config = dict(
    dataset='coloured fractals of 300 iterated function systems on busy backdrops',
    crop_scale_min=1,
    color_jitter=0.1,
    batch_size=128,
)
Rows from block 3 of a small segmentation model, named by matrix and row number. Rows with one number belong to one channel. Each number is 128 + 32 x the weight over its row's rms, rounded and kept within 0 to 255. All counts start at 0. Numbers have three digits each. After the name is the row's rms in percent of the matrix's.
After each channel's rows are labels from the 100 images, of 14976, where the channel reaches its highest value: "top examples" is what is common among them. Only what is clearly more common there than usual is listed. The data: coloured fractals of 300 iterated function systems on busy backdrops.
# convs0: first 3x3 conv (model.mid.0.convs.0.weight, 128x128x3x3, each kernel summed), inputs 64-127
# convs1: second 3x3 conv (model.mid.0.convs.1.weight, 128x128x3x3, transposed, each kernel summed), outputs 64-127

convs0.48 087:119131124117178081127139074081144116128100170121140056163104100139125112098189134176121130166139107051148075085183135094140160133183113136158118168151172138120191185143139193137152094137175153
convs1.48 077:140126128145129111122147093083109167141164134103097119097101167163168112057065083120136081120134210189121163114116149158180066127071114123073122137122138163116143128150156053164131116106108095
top examples: orange

convs0.16 098:148137118102153139137093119073128100161124096128141094131111136085119143097199066188192097091141179150128114125075118110092178130093145079104164135111139192165071151167112144124168153146176132
convs1.16 100:134103109186100084148149201151131136070089161132115097137114135149126183147121130191100176126141093072119181126095135096167120160103151133184119196094130137142212106132138135129130125104087121
top examples: orange

convs0.112 118:166101097106124136207156165154164160194114119084129108141103062139142131156105150073098127100205097158137166163107171117131142165141139124153148171116151112083136163159149139108200101155161145
convs1.112 111:131210131159154185093160152089086155090150124136063164132135118137100126220143107173181117148100142052102131169122089155153132119129155175180150146139166181148150099107129142118107197126113114
top examples: dense; yellow

convs0.34 092:116158097121112174110123139148225116153152132111211115199132120144078188125092078203163103151139145128089129154119140171184095198167119098066126127100159084096193144127131112152161124142112119
convs1.34 083:115101128151145109156189159136097127157163182103176098163110160169141105126103134122117087153108153048158145138060101136086073073118079130105135098035113158121153142088072094108141142143145145
top examples: sparse; white; grey

convs0.10 125:123067121183070138160112108108055096148129097097149163142105126127117139092112078137139105145079129129093112109095108119145103153141118100150105111149103176094089104187132065134154128105152135
convs1.10 121:160125080082137108117095070076090139125157125095084086165100145125161160126111140061067114085105102069189147132110152089129171160126160152060163121092068147116172111090167138161122093065163131
top examples: teal; dense

convs0.15 100:077175184107099102087113108132060095125081152108139135086103101102101164152143134100167135142103121087142102127111133076080110092133144041106120091063148154129190151123087127114114144138146102
convs1.15 100:084064098100122162172137160131149093127103127136192126136099147163143129058086132054091143074145109179117098106103152162119120163107081108111104129145119108165076128132104094098125130134186143
top examples: purple; brown

convs0.73 192:139144152176133118125167142144177120147134139158139132211095128182073118154117113063134120117155182138162228149140176094112196160117158113155112201152109114125158142192138101121119146125143079
convs1.73 130:135149122171141108143125122139123114217189172129094213122145155115139153177202134138165144136127098149148069132114089164099127066093143124161149073103137121118085150102122161141156166096136137
top examples: blue; black

convs0.55 103:132100127093121211122179125156179126095174131074156144166097086179123118186142088134158124090125150133126117172141159150038084120133183123093096095094089147104073136150106112206150106132139095
convs1.55 104:085126098093177082127092175157113128074115168145187164156151151136090120075087110140106122138149103088095119180088162146098147194118087152105105114077175086173165136040154093115147092127164151
top examples: teal

convs0.84 090:137143039180163176145150109185119132153177102125176158113096150122083148124147107138167137170081091103153147081134160115147176145161137080090145110153132178084121075094105168096137164098110074
convs1.84 091:129094162123151110111165146131166118129150172145125123096141058151102117107076195133094099112153144149118167160130132097163140089137148163164162176166145138160108129154129098128165188114152152
top examples: orange

convs0.113 095:108123132117209131100087197161087151119100118176216136118135138111170149126143111167096155135139070145139068144132099129175168191079119091106096133164099063159103076138113111115124127104078128
convs1.113 081:189084083140072107080141131128143109095179142058090139131123166095068123100159145154119084162147171143153145152139161106094115093164113132114094121064097128154120175117170107086140065163126086
top examples: grey

convs0.62 095:135057098148113132143096145135120116066165122148125108129166122141193165145088084139097145116138093153082170121121136171114080122161130177108124139126151136101145129198154092102057127112096116
convs1.62 093:128196142158143126143189134171137138168092079174100156126127149094129135152133128148215117155113156117121149154150153117094142106195128093165131144125117109185136112099105110149142101137103144
top examples: dense

convs0.118 097:084104186086189142113047134158090085143138099152135129137104144139141156138129105195081112125141099206158151128137160128152084125087186098072102095113135114112118120064119157157049174136091145
convs1.118 092:122149115175119116141138131125160140142111136132166147151146112124101118078110137115129084165103182106116073118157144109127122153187068140177158158104163100144163122142078115141126114155111118
top examples: grey

convs0.68 077:152213062114095132170163162180134114112169117116168145139090111107159109126123110126133162113139151077182149123127150146104153148136129125123200060144154133162140155057115129078175174152183151
convs1.68 082:065084174081143111095128058058080123172093124197102153117153131114120145105096160113133085144125115095145106137132154128156171127081083160134116104187099119109162116131109111115108110134199153
top examples: teal

convs0.111 123:139165114121105165119115097132067145067142087065156135159137132106130148106083111194103222111156102089148113091129126147124102174142144151065165097130120095128060074095123160193159123151066151
convs1.111 136:191078101126120091103170127124162110140121158150112161090091114108119086113130098091255129182096163164115160109161059138169144059099124104144118088163137154191192139120082184147146170081141155
top examples: sparse; teal

convs0.98 091:067117126110092166053123120150098114118115115080086159147099105176158135142113078153133160115124157162126145095129101116171146142132100123166169134109113137097153157180146132112064126093062166
convs1.98 084:129147112124131046160100156090138090164088146195154107173136128055100100103178116100098103137140091176119161146095140132041154127194118165124128133172154134141127085125151111109132087109173090
top examples: dense; blue

convs0.39 098:176141104119182128119090150144114114139110134116148115122093110151126113115139193146095130136149133143128104147140099157111140101035145189146113101125090092088137104136123225152122159100197103
convs1.39 084:110123127104127102110107103100156148099160083195068120111067107122169146139115087189161158148137150108094120129151136135135093176179066097152189114115196142169138176078194105139143118166064158
top examples: orange

convs0.59 090:161162145188153091116145127143163136174137119097138110133107111192133125117158103097221123121075156147107153105136110134199172117111106119097164090141182153088173136034128119103106133130070121
convs1.59 098:136133130134180113098113170137118119093167116095212131109126163142082110111153165123066174128102148143178055170092158172135116144172178146159135112129180120122144167158135117087104052155128147
top examples: white; grey

convs0.78 096:088196156090114113106104172128084140146132145125093181128103095151124102088163088163180132130098175144087139143120117097154133068113158109166129089123151135091190110126136141136073156099136108
convs1.78 093:128094080127120108110136079129126157118101129176158135074128123109143073088093139111104145108090100169122134118124174159083113157126127096130121185151081080171141093209100132120160076124091138
top examples: teal

convs0.46 091:164178116129149088135137112129160086118138139135160140125099119182099140107134098141206127181119123129160113087157146159100146120137129139111111150155135104201199142126141125154068082183093134
convs1.46 099:151079098135095141140157145181071156141075088137137129138118140163131109168088141100146124082112128121060123146122075107172093168146160096169156117107160158158074170162116102166193169135147142
top examples: sparse; grey

convs0.60 164:084225143138115143100175155108111153132117123131099123087163151110136132160128145141125119137153150104133134163115143176132045133159131130151117180153128107122065121130120129101086134102096166
convs1.60 141:082122181112058080160172116093160115111116191122127125118088123065076131125141166132149148142125174131129073121123135135121143108104072194127093179151186120080103134150136099110138143179087145
top examples: teal

convs0.114 089:161084149147115143088128074120099163129080119147131096158112177086113163144043139072089129116135141128138116119134146145103204129162131135133112171145185121150187148152101143127081139146072146
convs1.114 090:130127066118145086110145191116142079159114175139177121158127063241107136134153096125133126116179158153102135168126152129099085137150122147110097137098085131142144119102105123074192114163135096
top examples: teal; grey

convs0.29 075:124108078108119131097101095123130148114106089114201131117126176088095091101156167133209096157136142161163107126162145159163113204084152175093110095124105141106120153165120098095173173123107188
convs1.29 076:091073152170132162110121115148147073147117100125125067113132120176160072151159099113073126116146112098179156178136144137179119145150163129179129108094096147125109098108154204137149117203133162
top examples: sparse; grey; orange

convs0.119 095:188125066163117153092147115111143142160139139152129139115138117193146141100046150087110147155092159174134191125142137082149174175141139134119148171149052118096113102088132125066121135169121141
convs1.119 101:056119168184120109134159100139148156116156154140085114164115106160121107180142102147165161174157102126145075123110159190130180083142136142143135157117179114153087064105112105106061134155138151
top examples: black; dense

convs0.81 098:069101090109141093147127085151185104150114148154133119114095162090064122094154209129106080150183031130110121086149144137158082090137113113166111126210111087106129170130110152151179059136163078
convs1.81 098:134155109108050141093110118155116120088097163050067126188192163160099143114143087151087177142123167080157112124091119123152142127174102151122128142115120084161132093127131121138083143125088138
top examples: grey

convs0.17 109:087136143104073123127119154120105093124161163164179169100161165179187129152117133069127150118078152108094067131118134141135143096150093133113122118132130091087077092085153124162044149092158162
convs1.17 110:168107115119109192175169153119076153137133084173108081119112140145126093125127123140155116166170131159123104119119115120105103188178080190172071148203121170147135132105115134139122093185100062
top examples: purple

convs0.67 100:125158108144067168149163113104144089117137135149138127122138080167157142125155076205173094143102144156086088094110070125107109171119161082174143145113091088146127153179089107160124151134150098
convs1.67 128:088092118128112090165092130088113139095116165081091123123108203110184132182110161134085104074140156131179115124087165089149176138149120146107116187116114139083135092141163204104160134134152084
top examples: red

convs0.24 097:105168136126142140176113116101194127129104115173149093154149078116129132123136125179122100101174088120091153097153131155173108158150111115141107125130130136158206182172118106080147108111235127
convs1.24 080:080179149081088127063120144144114135130165100134112104142170156065145124104124079200127138097118069138135156138100093102129147149088177124076116164082141120094172127128173167165108126079068129
top examples: white; pink

convs0.25 123:121133124136116090157170096123178159142117167073081089146098145135104100137171136148140147159136103117135220170165111112141144169180137086147121149102098129148160197086147046077127155098182095
convs1.25 119:152114119132109172112148164122163124092169140132164111073180159154150151089098144065104128096110138114145085120168126177151079088087091201097133099153174117084146081080152119169121152122067146
top examples: red; orange

convs0.58 089:165111141121088164179133154103151186106151131103109110237205133149099128090109151123139121085112176067179124119150182099176163106198137129181114158182147152136174139124119193114098155109157114
convs1.58 101:132155143135218079134174106166111152165101104160091114062149096088110129136129129142083135128192115216108144149078037170082137106109096137116128155071121092131175144176098100124173108140148148
top examples: dense

convs0.40 089:144111137108120088095191106106128134086135158140125115074131138108088155115144178136072170089110104069160076124134108093109077069132112128122139101096137134151132138139163121104098139150168118
convs1.40 097:124143115144152159126105086079099109141104141176113125155140122166116076088092181115176097065100164121079139109185109095116091172108163108154102152085113102171119152186058111108172152119114192
top examples: grey; pink

convs0.105 090:130158103139101160170105152079193115145142132149146114112092145162061152078133121093130144125100100120149133105090132171138185143082116094172149177142137093135160119077108061122137072134109173
convs1.105 097:119143092109122163140187203216098118104149149134136113115130193127185145073089156154191127112152123124150077152186142134166131090102194146127175098188130165125080125187129133097135169094104142
top examples: grey

convs0.76 114:114117166134139139132106137176099130123099117100181146178124097149125136085115120144113162173139134060166137147106130159117151165107166136096162096148147163096125168107151156138181069163094131
convs1.76 115:198068135177142161152160138127091092133137153094114099106094157114112058113171114154158071143166174139107137128188095100132121105137129079192077113081120102140108113148134108137122180137134128
top examples: sparse

convs0.31 096:133126118115181105158134126121113147143119121136193119153149124117125160119136163195151110163127149154091087114136108080115137085082131158151105128105212163178168147116160175109148134125151157
convs1.31 081:103106178164121138116095109102109127133146124058112139116110208120149111177138105171185115103149129142105170143096059169121130244097166102119116157163056136107157135142138103145099084137088113
top examples: orange

convs0.53 079:075126204091141162111110191069104141121148192145133139131119122135130100096102159078113125158165127121164095124164112151075181143140131152183121153175070220133172115083114083106107086107137083
convs1.53 089:156154164109160166108143126192152109149135083158073133091155142148194130156164122119138126141131082119115083149068097083079059156126132090140093138079149115087084123225122167163145161121097121
top examples: green; teal

convs0.11 113:169100096132128144133108113164129149108171162147116101137113107149136156147108178061095174174172122141160154121102154098149106110107129157137148087161111165139057098104156185145079158106193126
convs1.11 097:116113138126146147138079110074116119162098101146145127148149106141145116106095123190153131061128124136109108149187150098115156152123183104125092163180115131165162109143155062166091113125127163
top examples: pink; dense; orange

convs0.43 105:121161036109124121121168125152088147101069156114139114111111176182179152119159138162098152176136156138160111142105160161131085172154098189145119111165146094145149082096162084146104131129000136
convs1.43 109:126151172141076156194142122111130068203149132137161167117115045125091112122150124126069114141120198150053176138179134144149156102141110095113145153087143132126067134138122103115155154132187166
top examples: sparse; grey

convs0.77 100:128155123103176086168143154158133135071111118116152165129157182092147106112159099100120082119160105141152112118093129123138121153111083193099113140099127092113169151217123148144105152128142136
convs1.77 097:112134123147122115105153155145127165178163144161148080152136109106144181171151152198147152104068088127122154119104130120134118101169132079097130163082169156078093070136174159093088105146071119
top examples: red